config.yaml
arch: "tdnn"
n_mels: 64
label_smoothing: 0.05
loss: "cross_entropy"
one_sided: true
decay_fraction: 0.2
final_lr_fraction: 0
warmup_steps: 650
weight_decay: 0.0
Rows from block 2, named by matrix and row number. Each number is 128 + 24 x the weight over its row's rms, rounded and kept within 0 to 255. All counts start at 0. Numbers have three digits each. After the name is the row's rms in percent of the matrix's.
# conv: width-3 conv, dilation 2 (model.blocks.2.conv.weight, 384x384x3), inputs 110-164, a 3 kernel for each
conv.44 102:108131133099114125147120120127123108125110124129146156126149136121153108176108088109104186104132163156128127097123154168160095105154167134112130118137118144100152142156119100123127104148119139107144151136143153157078156133105093174138138130131128118082133134135136104135152077131136147135103143140138100116128107112138135123077127165128094166115134099127166100102127155135133098160141092125160122127155123137126086132134077104149149153103137068138133137093108139146143106140137116139153085105196
conv.45 096:084132167117126159133117124093135137098111123129116130106107160080171116099124118112147109113108134098124163096129146161148104103112122196119139150101142145146135118096124112106116083154120138111126125138097149100057146097127114146113143107098149123168098112180127075149142115144127123116108147130119143131127115120166119123165139109139170092161071103145098136121139151130148092106128162158104120155073145124094127157143141134141173137108139112111154098138100152140110107122081138143151102153152
conv.46 099:153130104108137118174127086117130168169128098167140119115110127108143121171112122149080134121125126110159092197140101135128137136110090111135109158120105102121149153146114125113138121173097140136116134093144136117146135121139138159116129088175109120102139159120136113137156150094093181112130153098094129118137101111107111156135090154146179110121089150145134097159150077122139110136200042170148093136111153123124098168095148151117116140145092108138135101089153111118112171114097144083148138145109
conv.47 088:093113148101110128116146087130187125112116104143170131152114156103148125116134118127108141105133105127142104156125081164138120181079108079110124124132080095094136128127149122125133132176166142133126138114147151150115107157109143080143119139131155136096118104114098122169109135161151116114157118156140106152094110136124133114134131101107100145108130139125123105172115106155142115114090171130139145146169117118117139157150122154122061122105141113103137126116113128142143134092112101114182120166116
conv.48 097:127135127144110117150109090126095126112153131176128112120124150115138108127159166155073157093084144157121145109103175094150126131123095140107121146142106145104114155147092128154134161164113149121152138138123096064114113120149106145161136098065099150109116156118090151108128100107140101091177168057149096145098134140118124151101190132136129129151123134139089120139150114112161162110124155140141093164138129098129133145105155121128135086132148106162162166101137145166135109074137104105115104125123
conv.49 097:131154116098139123156124110094151118103121146142179112138156129117165130111115148091132144128171123130125131104122153134100099070163125110145122142098109119169141148120151041145141127102128117135154130160100112121141135144088109185096157108145128148145131123172139111131108164119145192089118118095119159132135079148179123151137180159146129143113128130104149113152105134141075103127135073135111134146168127142102133101122122132073131157121140116074182128104132109115156137140127135101157131085168
conv.50 096:114108141149076154125096130124175136146147124148137110127085145091119119134145118106121112132153085154140113102154104118108148156129100134128112113121152131101123130134097142152082121125089129095147131158142164131148116169093134152112124100141143120135157134186152133134095139157116146083112149186118140161097153118140145110126108117094114149123109136157143130099139123148163109147150106121149114145119125131152075131128116139144154137127101132113130114143138143122138131109189139159164118128128
conv.51 100:140094183154130107143139155110101140141127145173126166168139137091126100101115131131097125124166140118080154141118153131110114136128095126119164136133113144121144085163143147136135163109166098142109109105154193147100126136174127138114131154111155152117177127129117138120160110099132096156154160110119133174126161139091118125104087139141096153144108125122135160178107130151127087117069168126128136121181126123125131137110153186145116096139086118095140121167111103119132138158098165102116139144105
conv.52 088:133129137144142149179099149141156133171108102087071121130106111122157105116180108158131121123124130133171095146117135128114092112122140144114159145107109146131107153141133137141126114139100085123163146108100128123120167092151133113151125106100128125132130114148074147127068112138149120136128141117087162159127133175127150112118124177140145129138140131154083135182104120103127141133162085143081154081123087142201170139111124104120105140163187129138133132107168109112102107089156170104121131127100
conv.53 096:111148113120107138099119128156105121150106122154128085092130133091114158135101120134119086137136142114165149131161086168106129151122138124104144144126138100133138155158098133116143173159096139126151080117126147112143105116121130138140121101154074155152108155116134158117090139149084131134154130117133161095128103116082107159137138161140130110149115130139140112079118135116149098154149075103111112145163124114139111097145081108137138084135146088102148158133109101162116097123186099134133146124139
conv.54 113:119123114093142141076125131091145131118138149118114138131115144119106141093150154121140124141151107131086166158089114113147151137058131096149137143120140111172101147126148135112125088161129123115136128117132149137113116119138138101132128148120111183131084137174123155136104114155146142094104106139108128141153101142105128144173107127127170132129137136134139119147099132083114142155128149129135160093157158114129142157107137138077143149180116126163095094124153131105132132144085123115139146116136
conv.55 099:122082156159124123138121162139155123136113120151149130151114163129155128125144137119144111130121185143125115121166118132146105123099132114128110159153122123103159146118141139123097108106153108161121109150115139165118117093175156129103097155166119137105135111117097141154106108181127149124142092094044168135126135115163117122148103157117134113090090137100132134094152103131078159108129124127165120125107162127116106088122152080129138102106154083125130090120136151139125112127148096091155119129140
conv.56 095:099131104113123110125087115101102167117107118127113124101153099108104124092148113135140127155175107107155089098108110093127137134140111135160116113142072162182095116125136110114147152151132146076162135131144098122134106194130113149108121147156135108125103108115141168115127139117132117121153117151148115193083120155065185114146127109132091098106118126144082139102137110134137177110101143080118122071132138112112168139135119113126114130134117125144133096146134154137112106146190113117126158111148
conv.57 100:162087121074115152136154088183134142134125111139122131090131194112152142083114152106130135088105131126103134094141133109141080083168110139114139145126128110137163154112106135123132120094143111145180133098120118127119117135123139139107153145106119161138066115111125096139133169104137123087125117098128155118112140117108123160063144145134114151138109132174168077154124113099098144132090108111090092107104187142107130166133132108152113104101138117110112110119128091156146103136134168086151138148135
conv.58 092:144182108090134136117115163112087100120171127115157143119148128116132136089161102136184131096127104095083100073161120168166154146122078074137149134156151145112139169103126133179134091150135137145127137156131159180113120122145101139155131145114157113159160091132159146104114128134135117152076135130115131115154122099142131142160105126166143100113113120134130126118096139156154054119125121095174159125167104143131128156149125158168132114151094165140098119161084120114117125119118115097126151141132
conv.59 088:153117102149137165127157120142145120160144126132130115116132128132110152105102157117113118104133146125109161177124100108113109108142106148119112114183147113116081170113133148117135149107122147158122140130131163133119129117107083114139140132161094130176122158075093129142125110149123126125116084178149092155115091131117143120140133120130114124129148147147126127076167100103102131163152137179139144096113129116132148108166161069082106145151131102085133118168131108088121115107135113158098138117129
conv.60 109:081165125135091172110148120130143155118144146106138108111143116107137109148070131099150092154143143155134179093169141138126100138123118095128134121138124180109129114152149133142119105140114105112136110139110076119192124142108122106130143151121150112162153124122120144146174124105108134102098145139157128139102162107110152095137130111152177109092136158118130121143134117151133117146118111110135136120086139147140116144162131155135142136118146119122098116088177164138105161121112114107131121141111
conv.61 107:150116132130122094154090121149092139137147089154104139093162112145089136134178120141145090106119120109148131123108121119144120192130092129088125145148094103141139109067139120129157094092156143158084142087146123125144100142174124111124162116097107123117136086140112140142094118160161080112134139171134098137115116128130135101116160105126130146078197160181086125108149121107117158139126101162111144171093146119121120152139146110140114142115124131182120119158095161112085115126131163121120116128104
conv.62 097:131113102117118124142144073177132109150144094143163119113140153109143089179123053181096102120141125091103159152146126113082131115170118100100113107140139120116108136141120108153101129149139112094135140115136126101118122079150146113129133135143137131127109135183125121160105123122131125093134071206112134105136136158118096107150121074145113148113143146125120088133087189130120144158152132109116131137106127130096131139112141141134131146111176142141117129119128155126098138125152124131132148146124
conv.63 102:100148105118152097166133067091165110066172109109137117100117112152121145119108088120161135122138125097124166138141097130123157153134119139163109136180104126102112108107132151164143104126134148113113161117102111174092109124149103140137133154134151150091120135132192109139143134110139098124148150125180174085131118149140152131124104130136120104107151123113142123163113175101133097078149122145145107108121117140085190123152092129135147163087160136132123125105146119121115135088133100181111166110132
conv.64 104:088137140105117150129117153139105145065191130145145118156127144136153074153113131095129113134092139171115169155140131140121098089139130125140111121097107093155091116148149114147085133118165120144138168126105076116172099147138071150137134140163144102154153175087142061172105132128152173107114140109186157102159097137115120151115107137118113139166131113062204087102115141090108140123113112133130077098170113139140133127135134126135161195067156115134143138122142155121096113112139091113153144116109
conv.65 107:102180122149131135108145128092152149145126124128164116111150100121119130113164113109151105089092154127143136094186100118142119167096151096123121160093117159146133136106121129113115165136104140130185145117154140110169130110130115149107099119177125096151143095145173096153090066140110112161143076142113115113133078154147109122159138102152124130179067148163077128173100113119114133135088154160099139128107136142159134156118162118107157114130152140125110139098113120158101100137083149111116151130151
conv.66 104:145143117103130128114105115207133107143110134126110135119128161150102095135158103141133113085143125170133150100171104144142091130120143125131100080133117113133129151159140142125099158156081123137131090135159142152129146150126107140110091119152110120149136150138157155125098085166149125104142119146138152132075153132159122105112164106087146152130154121145084092090123172192104108152090120089150123163152092134169107129128091141140098151107127129140110146081146131117116129103135099118134167103153
conv.67 119:151138126129169103153138112088141107148104106116135138109133131127177100096153114127168118151116134095144100143141113099120154138080124092160098139144131121163128136145127153135141119101144143088160096113143122102118113102140144152097127151104117118151086145140130040166118125136145157080138093110135123103129124147135115164123119132145128135127086152117173111133063172147147134144115141161101130143131105142132098109109146139117136148090145163131101141126146124147120130135138124103144167070159
conv.68 102:106146098156146092095130129114148170127162102128153111115145138117145136089150151112117104117117166120137129133098100180139131087141149132144124171143090138145117133162103144096095157126104137143090130147157130137116123128129117128090127101115134086113152122169149116132103126139116147111118108134181105117141117148113096169114108142131150116111074170150121086078156166128108122132118154125133147118098141132125149116156143099154195140067136109113157131118077123127121112108125114111110123134135
conv.69 101:163097144158108149111089130122143121106157095135094078121111112123123129148113143110171141106114139165110126130108134125142106142143127152106104142168111158125093127149127132154131106165117119117153096144129082155122131129141117089139087112159136152097111146126170120126151091157113093155130099104091145110101167126154113135113145156129127160155142096126132114143120100176090121105130133154117109136129130102111147150116078143122123144121179171137129164089139174108127145139116143140120172186100
conv.70 099:113099113121107117129136104105151088116158097134145152130116133122157085112144106118173059162143136166119114149111120095140118137157120137132088138132120083146124144113085123151116154124080142129171086184141135119135146132156188109083164083139131092175150107146088119111141100109114113155144162159141115106101110147096145121118138086110138085090093159111146098141130137082143189147112119118082146131082187128130145127133147122108144079128158122111131100124129192136106128110129192116141127117139
conv.71 104:127138141136133106130106147135151095096165107079156154131176107145128138110152125159144118138102130092128178110135129095090127113130119151115124102140119113096127155138174091113109144104114137111170142117129141096127140154157098139148103124152108173102117109159142177111159131108148128124128117145121141128106122134160150122113139165116130136106139133086142137128118069145123097065153130171159120116137117101137121094129130130163116108186121086147148075176147152114146094117184101153144099087141
conv.72 112:165145093140111169116158155179098130120138146112110115131105124189131111119065149112142130116146119126081122107138120159108144156124111156114121126129117085104183161104162118141132120140124129131106109138126153167167159100127110098167131200087086128156131143140097190099118128128122124122137127139108130158131120118169126091087138135135155128148127105127156125094136164123118100144179078135123142138125145132132144156125124114152136111156082131137123107131162172094108100186115114117139120135170
conv.73 109:125122165131131121130130133135131090147100138153101146117156121138064150114141126180121072140138121099150128124097157119133120150087121140130169117113108120126136146121125117150103103100129106139137141143112129114124112163104153142114119127155106123187117121151119140113117147119161111113134069154116110151103111125139155110167096135183128132105112148152100156139118142110137129132104175148159083130148163118098135108130138159138087118120138079175143108129091157156105086140142181133065144099132
conv.74 103:113099143086128129076146162117137113166098148169128106096141149158122133151109142145102141085133127181120112105129126147116114109153137136127124176132116125117125133129131136147106101147139133111138193138060155133095144102140149138125161107121148156128164132117123099150122146112115087151130154123145150118130115143134110146153123083120146114132137092107131171153116127133090127170119127133112119122112151150144136139160122094131131118105150109135133133089171124163123116126130141167105112112140
conv.75 114:088164128115129115116156122115152116116145127089094183160131099107134146169153069120145115159129123092110133117127122161127086082149138115161095095165140102192107113118152143120124103136160133129099138087115128113132189113087122157083106140161128127113140079133160124133103116119130157152113107165097177135175099123145121151081148153128101152120126137119139114163080151185075146128113173139100103139121100117135118126148099134114113151096139108080162137088086167142124140104133116162121128121148
conv.76 101:148113144169156109119133103110120119113088180107137127134134117122125149122135097116122060098118141149170104142146103127145150159097132121132150174138092097136092139129100158085158159140138170097102190124117115106138078189132163096106104136116138098146149119127114167149140127073142111132129125101134125165123131090119137113146125130113134063131135155139065132160149123134158132127098171089106099131134134138129147165153117135107110146093150127134125138136147100136139158125159154142117155128112
conv.77 100:143160110102167109141127116114160124114104140139126111137104119131153104170069123147135112062147149089112157131108132120123125109102134107142123101130145109132137129132109134118082114111154119111127145144099165100132143131091130129130130101126122111153150189111160152086124148162120146117078144170119134157156114081141136112138110106124107151121132121099126092161099116143126121141106138172146129105136121069115166109114150130128125133091165154126093092144119161164113103129124102156131138121087
conv.78 092:125105119097126114102116157097105087149063164118145109080103126166117109123135125156155180146136148109097127194123132119135167099121121118130140128115139154157118149159133141128129113127163139118142159119113119128120130109124104108140095120146123151129142152119152140105157089123139135126101121126113145123090159132168146141114108094118123132116093154065137109132119167121155064113170138126098100173141097119132150126122164158168140162157079114124131140137107097133135141126122132131121118143142
conv.79 095:130131114128138123157106126124147122104160136147109127138189152134117114137103142090087155127128157142130126136163076146183098128119122096142109111124147124102108155155137136144098108121102136127135196122151143137115132138116110149095128135165140117116097171133119092151147074129144177139076122130119127101139155105127082170132138154097074143102141110124145110131146133144142128130122145128156094121140105117117135149160165098152146092129149171109102163148127099128191060131176122107105162162089
conv.80 116:095113135196093124122129116091135190093169124097158125143115140142139117151100120157137135105106107177093145115150137133066129140093137127120132120149131157107158158170098143104094119152131137093149147115118123141133099135168137123112102131123125131100149080147116159119169126093140150122154111081157136073107158140161120121126143141067209086089171115117145116111126136121107116099101146141146116159118124108114135135110121111145126151107126097094130161090153144123133116111164094149165099154117
conv.81 096:125119126102136110114103139156107132088080138106127133103104109135114139136120118106138055124126113100149068102120168138143154142154101142149143138082090132194078128111140118080115110132159158116107119147104104130137163087118176150154144122110160131133132114190165094139141140081157140151115094152159123124134123128148144116111153129132136101121158109128154100106071191150101123089169151140117109151122138152098098145132120085142134123143109143191125167126092093121117127104116101131150107116145
conv.82 107:148145098111171121142103129134105141134113142126096155152135120166128096118122123117127145174145087154171111129103136117128125148146112079160126172089090108168109107137147124104121150091136116139146148126092129114135140152140132121111108095178130114148106151141099154130124151101137135156123137148128153091081100154130147135129088162169090114143126138076129146127134120127164127126125116059156156100155147128131117147129127116109147128116118149107113141110089118138118133068137163111196123122159
conv.83 104:137103129101170135158099127154107138173110143123155160148103124120131160140111160145122093135150141135123137156105196137091147092155095107164176133173095118111124123155082159115085145131129114139122112136095119134152078137155179096112149144126149120095120117156092105120114151147130139112135142123097132134150119132045126189155184096124127120090115112142124101117101120120137160154124115102122121140128089164140117113116118181140098128147133130135104129080126111149090110122126166110074151147122
conv.84 100:113177140091137140185120164132140145097131157121125150158146143140122136136135133114128165132117153101187093077132153125160130124146132161093107105141136163155130158139105170097111137136144147116117163104134120131125120144111168114107121121147099092154118132121109101143115117137134124088157056111154083103162094150113120114188097123133123125095155117118145086120096195136113119158099102150103148177141096115124162131123133109130122123070157114097102129135120142130129118136132133162089134105104
conv.85 118:146137133118134114130110126141118082176129091142143104112120132149103130140117111137107125149121123152124120171130102094142147146127103092122139133130114177129110143133102140159070104167139120136107146150048212078092079129165111138167112106144067148169118161102078111167138121098159126138126143138138083110081155145138126092182119101155133085113139128100139128140129111075124159091115154130116138136115142111144143119127107134130115103127110147118095115133132145108118129142096102156142120130122
conv.86 105:097163117146120126106142139182122087101137146133178158102110119141149129152091116173107101135113145129126163129123147088172131101160151103131101154156118114123100155103093177087132147126125133131117140118142104218115147127104144112087122144143135107143123102146137127156145075162145163083124124129094137131141128081152109146099127117134141109145073125115139138121111135086142123122083146138119151129124168091126115092123150115149134114123148110128107113131113146145110132131115124144132150110142
conv.87 099:135100183149120108116138157125146113136134132140128131110148091106122126104123137154152096141105104130133124129113139092134100155123125147089098127156107132117137108131163149141155142128143136135101154124125102119147110100162169123094129132112148101129122111112108139147135115163154154122144132142157123061148100139130133119128126165113100152165097110160136117142111170128147154125113166109146122130176148121104111147110113068126181109149114133102157144110108134128113134139130137204101099125119
conv.88 090:095063129172102134141131104190095127148116161142146156085128096147105149137148115076129091112117133153061120095138108132127097126108118149117164073115199126109098131097135142114124132119168113117131168141111151137111123129111152093132145162135130129145132161137123141139122114111111096116113155115125100115123115114091124145126137138120143140133085146142114100115155103145092173140110067143141168129095106163138141125175111078133151146090121117106180118120139160127131109136101151121120195116109
conv.89 107:120139102140101132138119131106181070146110123095158097109107137093160127095121177168132102118128157114126122142141092100110123143113106109153160146115097143125114135089164155129146161141131153112149149109148112127100106132089132100099141125121159086138096140130143062150114133146154141114154132109117104145139118136140133106150127116134156102177103129114133177142124166102126137117135141130143098124108137124141142157100147125140138149068129128162123115091208126125172132137115141162067143101130
conv.90 092:133174118172161121113157148129133079127133120136154112148109184134152130141096108160119115196138129118122130128133130079109136105183158125146114183100139136126164162114111118145114130117119116119156099134109100113167111104150159127127130099101148133114100106089113128157149145185118099111150101105127161119156134144120095128134124121118123134106145150113159101143086149139096167117141098173138147128140101131158138135107149131122156120127097132134158181101136103149109116103131164106131133136129
conv.91 099:131088093111129136177128115108131125130122193111120120124103109136159117127119154136115130098198157121130148098137102110147128133103132143111079171090148106151161107133145129134072169178099135124098161131121103124159131120079102130100085081149119115106117121139117126123128128151132148105160126158118134115143110135081123165123147121122145114126135129138134103179132151095121165163122130141116136127132111134133095116095139129105117103099202116122101102136118123119130114191154173111097123112107
conv.92 110:134147108155051179146104127108125136127116105139107132117106112109164095159118079143145138120170128122066176086160137140107098080129189112110153125123126135098120132154086108165112150147119128102137097126098150103105137133107105125144121154127101130131131103157122132121099136161115109167121143148091109163113104149170109132114093156088162083147167096117153145143142101122119111091151134088143173144126130144131127122117124133133100078126169151124126131106136110131134153159122120083156152103143
conv.93 101:085166141144117121095131144135122142097156128114150106110128175126160123112126136129133127125135111136128121121157111099105133154115073136139131122103148128129110131142133133109124100128130151150109149110109164166135109144137121135125137130118106091142108095140077184180167129123127068138140127127155118166135144096097183116129104108119141104089184135120098134147084112098216148084165164130108166119166105139146074067101148090149134118131120155132118139122137182132127148072137120124155143126096
conv.94 100:102141150121100164145113074156145129125155134162145125108082177107131118123128169145095157103135163162150105143097157111148101102142155133111115144100107134105118139166115109184129108088114131120127134155124144149061128133153128120147147130109099115144111134114174153110130136146131149172133165131155122085128166107104104153128118148111124122161132087129148120146141112141116105154120119133163140178148116121077147125162123099148129141127108107145138110146092095158110140073132119109152125135130
conv.95 092:124195082138099155151136145108154140140154099079110108116118159160153138105160132121160075085142115110107143105131143172164140135115101133151112111107132136111155101090132133126118137132086096104169134132152175136126137118121137125113122137146102157126144150119130133137169142164121126109136075126160131113123116161138105124115151103142138131128102136174122100150092150133085104145113084102167155120134124046149125155123119148153127145134152135127108090110111147115123109143117100125138111094095
conv.96 110:134133144092141146138095155161117149163105078116123122114148086136129113129118130117133103069115176109152117159090117125104139129175078170062180114109111120159094160148145145110108141141106109160109122134173150128080126127151170093140125089137073194081112154115107146132150152105140120118114126102150123143128192111131144106132133116149115115133177092132118126145138127173131138118132131156136117131080127109178132148158114134106133094187128133136149115113158142111115135095140168093123121181125
conv.97 091:122148112124093120118108151085125176131123183145104182142146196105164098142110160121121149154172116150106155088128132187127106114143128146150143124162130174125089107128145102119140127105150129145139130149179140132139091144138184126126131072161116102124134140109127090117099103143107123146124136131138118102155125137131125115173102155147181115128158150113092133067153139117136107076176158192144122096117124093133085170160137132110097132115141132132106114156149105131127104143115149103147114113117
conv.98 115:099134148126123132117152091119104142079158161100159120120133106121133111109097182069114213073132175135162122113100169119117114122153104114103161092131153124139104097126098098140119102132159116201106143175123117138108123144106140143135123124151157145096124176098126094139122138126109102164109133123146126101128127130135122137182125067143097148159153055075190144111100157095123100150129124123134127131177086113137102158127101151137101123120119142120141149109128095133152132136111146134115121138086
conv.99 089:124144154147064149132088133124168147116091130123105165124140126137086136162113103142134123119083128126113114148108146110167077102091145128113134133132155162083119131146127127134104174098146120114181136155182092157114132119139147144152116136082121175091127141179152116141129133091087113141184107151121172134125101145103146134121097130135149167138149145154107125119147129132089165151094106125111174134124155123128093110118105116112120125157111118148174129108105175093141130162123159142144143107141
conv.100 102:133125144109146141109117129105125113096106151109134101135138134151139140173097135153149144081130142150099154148138175173133156122125140108164132127160120138132121183113116103145173163100092129141152113157096130065146133154076103129126120105138148173070144156116140134086150095122113143117123137107073165105135111138127143154112143145105170162163112147120150158108096155139089118118118133131116153122117144144141124146123082140106127156104115081156144164126096120101150118109143165196106120149138
conv.101 099:165130116085164157098139166123128118109108132161088133096117143151120082174107128106149121114157139143149076110121133076114128110128154115137120107121163132069125106140121086150122125127134119151153105139144115086157105136123101101097139156152096199117141086102160096079072133133124100127131124125130166106135130122154082140143114153126132100153115131092129144081130173106063171104115128122115137113128105080126116125096114103122100146137124173115112137104137125116152122104140098125153153135114
conv.102 092:140155151155116091102149104079115153118166053132121107139173107077130116145147126122120123150119140114112131112114152112142143120161165106121189133138099133117136142159119125099132180101172162149122147121166122097107111095144077142131150140094114165099117153086101157129111152130157105140113139115133149086121124149120149144098129082137116139127137116122147165119131097132148129113169095155099158153136115119121087140160143082133144142139105100124136113135108143138161145098100107134121079116143
conv.103 094:126163150115165138163141115096121122163118113126109102114111142118131113118152134115161154144099110146117125093100162179089101080144161104118118127169118155120153122115118130128146110122091082145153142105130166119114113112127103126133107095147125126140151106076180129137142114133129124154138142127151139137124125145145144142128151151111158130118167159146135123118102139189094110175137088139168112102143145093120096189128098125143118144146103152096176145115129140123124139148107118116118147106114
conv.104 089:126102109122106142129103109132167117139131142100125126170112086111148111196137136078149117095126126157118138138091170139125157138141119105116078088137140063093111097131114110130148104113123180140105131157129102133078135114102156175087078139151151089157099156154146095173141168138159160107114135162124118109136173145128123116171131123166066145108103141107074077140130106094108115159082121104134113124139089104101177110139173093124175121112112104123113155131190119160085158197106105101111123125128
conv.105 119:174108162079189122153080142159090130144109131131129112137154119171124128126121140147113105129123185100150113159106092166119099124131121148140129124160147152116117147086130162125120120140119133154130172114126105134140090124153186114114107128131098170097127124147100158163100166117176076150136089146115173115105092149117082153162099091140089153136081156142089149146115113152125155143045159125114143149104120132100102176132136131144120117136146128130156133160126145182106108133124111100148116138127
conv.106 090:124078133105070116120112107116147144168114097081060126123135125087170142124126082106116148106157086122115102144114138167126126146120120120135109138104124144142133123138094138097150086119096102122137118141109177126093123138161112113135111101102140108116159083127129114152143130102114181117124115143172111092169188113137129140157138151127139125091145139135085099178092079160114123168101075069124141100112158100115137150135125143142156115115107166154122151160106118150153135113114154153105175155148
conv.107 108:127101114141100100157067140151098109130121183063160157118135120126135117095153180147123085099123154112153135140125143090161140129128121136114110144101175107170102102158126140120156091111143091111136068143165125130125114142086106103138113161128120173096128135117148167083148106117140126118094146126155092158117178078133168142136128092154144127103124147123144125085121148120152156122111150141120132093126171116126099126119154134110120124134092124155119159129115150122097130114146131128098104132126
conv.108 092:144166097117140122150102146136153111115114155136082125127140100094120169069142144187144116136092098121130154156129135150153125117097094121132104126098130110161110171097118122094158144110111111129101152106120125171151130119126134104146153160106093120089145123099107114068146128113176120109108129136131092133172131117127118109114170137143118131125116111129134120123146146160154112118132106158146133141122142157105165132073105141116157132129109144121139176136136140095110168114136155128089142121134
conv.109 102:138101128145120104127123172118105122110141138139106135118117126096131136097145162157154124133118081120122131140097143125138113117146138121152122153116111056170141109126134130102125084149120091080172104139110078124136134139109104109134114163135151119135110136118125089125117101133128165117098107159111122115151168090081117160139126136105159124090146153140119115108121169124125101152143153152101120124101122085130137124129112147093169126114100094148150138156108123128132152088121167140143134140092
conv.110 106:130086108140127145160068155088142121086127165141139148104138116137121117151132108134128112166154127145128071163069135110149118130131092111116123164069161125119130127115159163132138094144133107125137165127110133141101119133129155122090137089120133115107120129124102134131162129118122078151145133098171101106113139119110114126176108114116120167117131163096158112094123150147134128152069123115121160135126124111120133116156112142117129150087139087156112167159093140101117153134101141105121114118127
conv.111 125:068177150101163092128120151129116112093164115166107139157125139110150106122104164103185117133092145092159122090157154152140143155126083169152092127132138149144104137126143086141163163086117107136097144125128122128119162107129154151074132159110121132125118143163078167180086112166135132129124100141134129133134156140163117146116142127130121107115127121166159082068149165093146178129137123136087170135117124130093159141135127086166130119113160090149127101121136078151146140106140114116089133120141
conv.112 107:124119141164089115123135159158081076180099167196105108127134138116093126151112174137101136133118106120149130154136118115128159146096154137129134136149129139121154110107147104144118116096159109147173140159100187144104153125143094088184126095129165140110178110093140134098116095151108134134111120159070152132145057144160099131138097119136090129141149095098056178133129139113101171128151132106131127161124139136143137090157133129141134125127128149087160138138116093103147145101107140146103165062130
conv.113 104:131080154124138107128130142087138168105138129112130120151168104129090121076147138126164120135123169138151168091118124153104141123150127136099106113157154119099116181110163136111176148075156091158155147104116105137122147110147160114110069107168077160068139130106129123159102124141130155144131136106147101144133124159098102163147153103156103155143119162192106087137084145144127122175124112122099136147145171138106084144106120118100141119152124108105120120163105112172097130119135149120147108136120
conv.114 093:134126158127118125148144092108130144105119095175118124137111132115136131108132128134131130147149087163125111107113136159138089107137181110149139150143163075131154100114134124121128150152141094143151149121102116101122111119133122127123165127111094173121118153150124131117130142120099130134113105134130155125145150120125077197086116092129164124126137150195104144143120117144118117122090169171113137136105150116154122149186112128100120152117156166146159111137112143165092085163124097111143159169146
conv.115 107:143116133136102128133118130131129134104107150090131124128120111148106094179145090178087159089164127119136117098161129141087100171096145112100127105099127144086145126140118108124151103141158122138140098120173068140112140107071112116147108082134122147117106148109094100074136147123143101143169111127076113144130144107107129161120125148115111153172150083118086155117136164147141077145081149179096090141112109109173104136152135152130077114129146165127149134145141141163123092164138145130155132117144
conv.116 090:133126121114143150143141146139110128111110142134107150105103122115179113070126130173108185124113096143155139156128143102153132130138133147126136109134123105171135113170161122129125095109127119091164133159095136119116123136122143133154110118172087128098116146123151127114116154117104132083139159120151111117077120126156088117131166113110120107171123111121071137124127104122116133124111108124177121116099154095121146124119109143140137076129139141123066090141120120119162137122098150147128117122179
conv.117 104:123102127088164114121128136135131116152116132128136080105131134103088144139148132111106116147146156111165118125146091112105128156135103109122147142135086142127099147103123129119122101132142112090110151131077132146118141133123125123112155146118140181105091142129123151114152084121129111143142107131082157114123094161102132118106158102142112097098157112143107123143088115100125079149112108136105109114103139142145125145151141160104116112144106151101131104143105126177082115157130138135096126133088
conv.118 093:123152151186144133139137124126137152128083154157120145146111117117170123128157108117111111166078183121152153160075139125124127104113114100122152152109175099125124094159107118126160109098099131080135173078113125092116104165098155081165130154158140112133105116098135127117133120121117130098128144083125123131127093138106135113091096144163111099139121103119137134127082149091127097124133095107134125127099169120108134111166170114142139159171111102121134102107166121097157143163135126129125116109125
conv.119 090:156091171122173108190117158146070119141182086099122134121150097164120130104093104134132123101137154165129089137126145108102096117131150132104141128125145128115119143099134159097122132119127110107093126106118129144138076130141148130113083128152141135141102142072082104143177142131115103125127139157123128121106080100130082135094098086133147131159162136109137148142145144118109105163069132135117135116091133107072123151132143121103125144113153131144127130195092134103160099138140123149118102147143
conv.120 095:083156124081111103108087110113125179128167114129120141115175077129123139118173133178094114104126140115145126120132105129111142122114168108107121116152101116136146116104094154091151140141152127114122109143144137148143078120129112089135118103151112154128126151112104155120107135127119116117165115126097172118134075136138145078113124143143109116150103112105111148131127115153159156108146133137107163121151119170123138155110097139107136099185108100132108122142158133103124141113115124158137150150117
conv.121 094:174185133190118075123165079111188143119100133114144099144131127132153149062089171148140163130112151117145114111122070071083144111106170107080137076104153130104133130118116099118133142131155124093143142153069106131157119129146119110100158050156149120111120145107150143089148120169155137120110184160132143091124149115139107094143138163106151139130139140097128135164098116102133133143135116114136118140097168102145175100116108133144086131165138098137147112143097148099179130121137125140169143118143
conv.122 092:153105150078165127126129179125117082100098121087132092122100074140164134097145109141101080100115102133154131139085138104125122103121148154115130116127120094127143161125123106127099109089149130177100134130088139154098148149118096145143128075125103120158142157129121149130127166105147162142134151094150160148118141119108181107179128096127097182178139140099107155132103187149164083107107167143130137150131097149112132169110137108141135144133149135113124133137088113153121127117126133119127124124135
conv.123 092:145166142132119138134104128138114157137077156113162169105136138124117129110127153132113122087119129122095117141108070140151113148159095120128145107161151105135121088153137129125070111122116140089132125139142106160117136123131139161063140118076107118103107098118100175098118103067086122131132157093151122140138142128129133133144124085148107127144125137132101126115140081116140116137119138134105126146140134140141180137160218126115143180111114143117164143115101100135122149093103131128113138102091
conv.124 112:162120101163070157121104148112153143101115128129126128162092120117144112144127120079181112146104113143091119146210061089114136123146130165135088178140047151117089111129096094171117148117119166099149090110127120116147118123133103145156130143127156107155141115119128128088172080138151133139123114149178122112134178064139105135131127102076158139121163088126127138110115127111148160131132140129147125137088137110131130104119123092150120135125140115146108141132135087165172136114147103107177137127115
conv.125 112:131154098153137115116103140174148086140151104110138135096138112104098137128113105095116097164092157110118117131164090142131145181055125078163105121140124140130119124118112163115106117091188092138108141128115088175097101108178142126097114110148133111145154092170159141079150111082075142164112140147182124112108167146122148130143086127143117113135107149091147145137153089115128130110153149136098115142112122074139169117112147123158122154105165123131119134128108138103117126121156102154113129116164
conv.126 091:169134146181129121152177164172135150159102160123076118137141149149143112108109142117178109107147124150129110116117113081132131147146107134125147146154141122136118126139161107128117175135141125150102114115162129151101128113112095156161131129171157144126124125105157121142146096110082133087100138114175136129109131138099125113082096133111116134221105101134111125087127173117105128116154169103145101085117070139153156145118083102122100137132152108131125126130128126146154132093176083128150089147129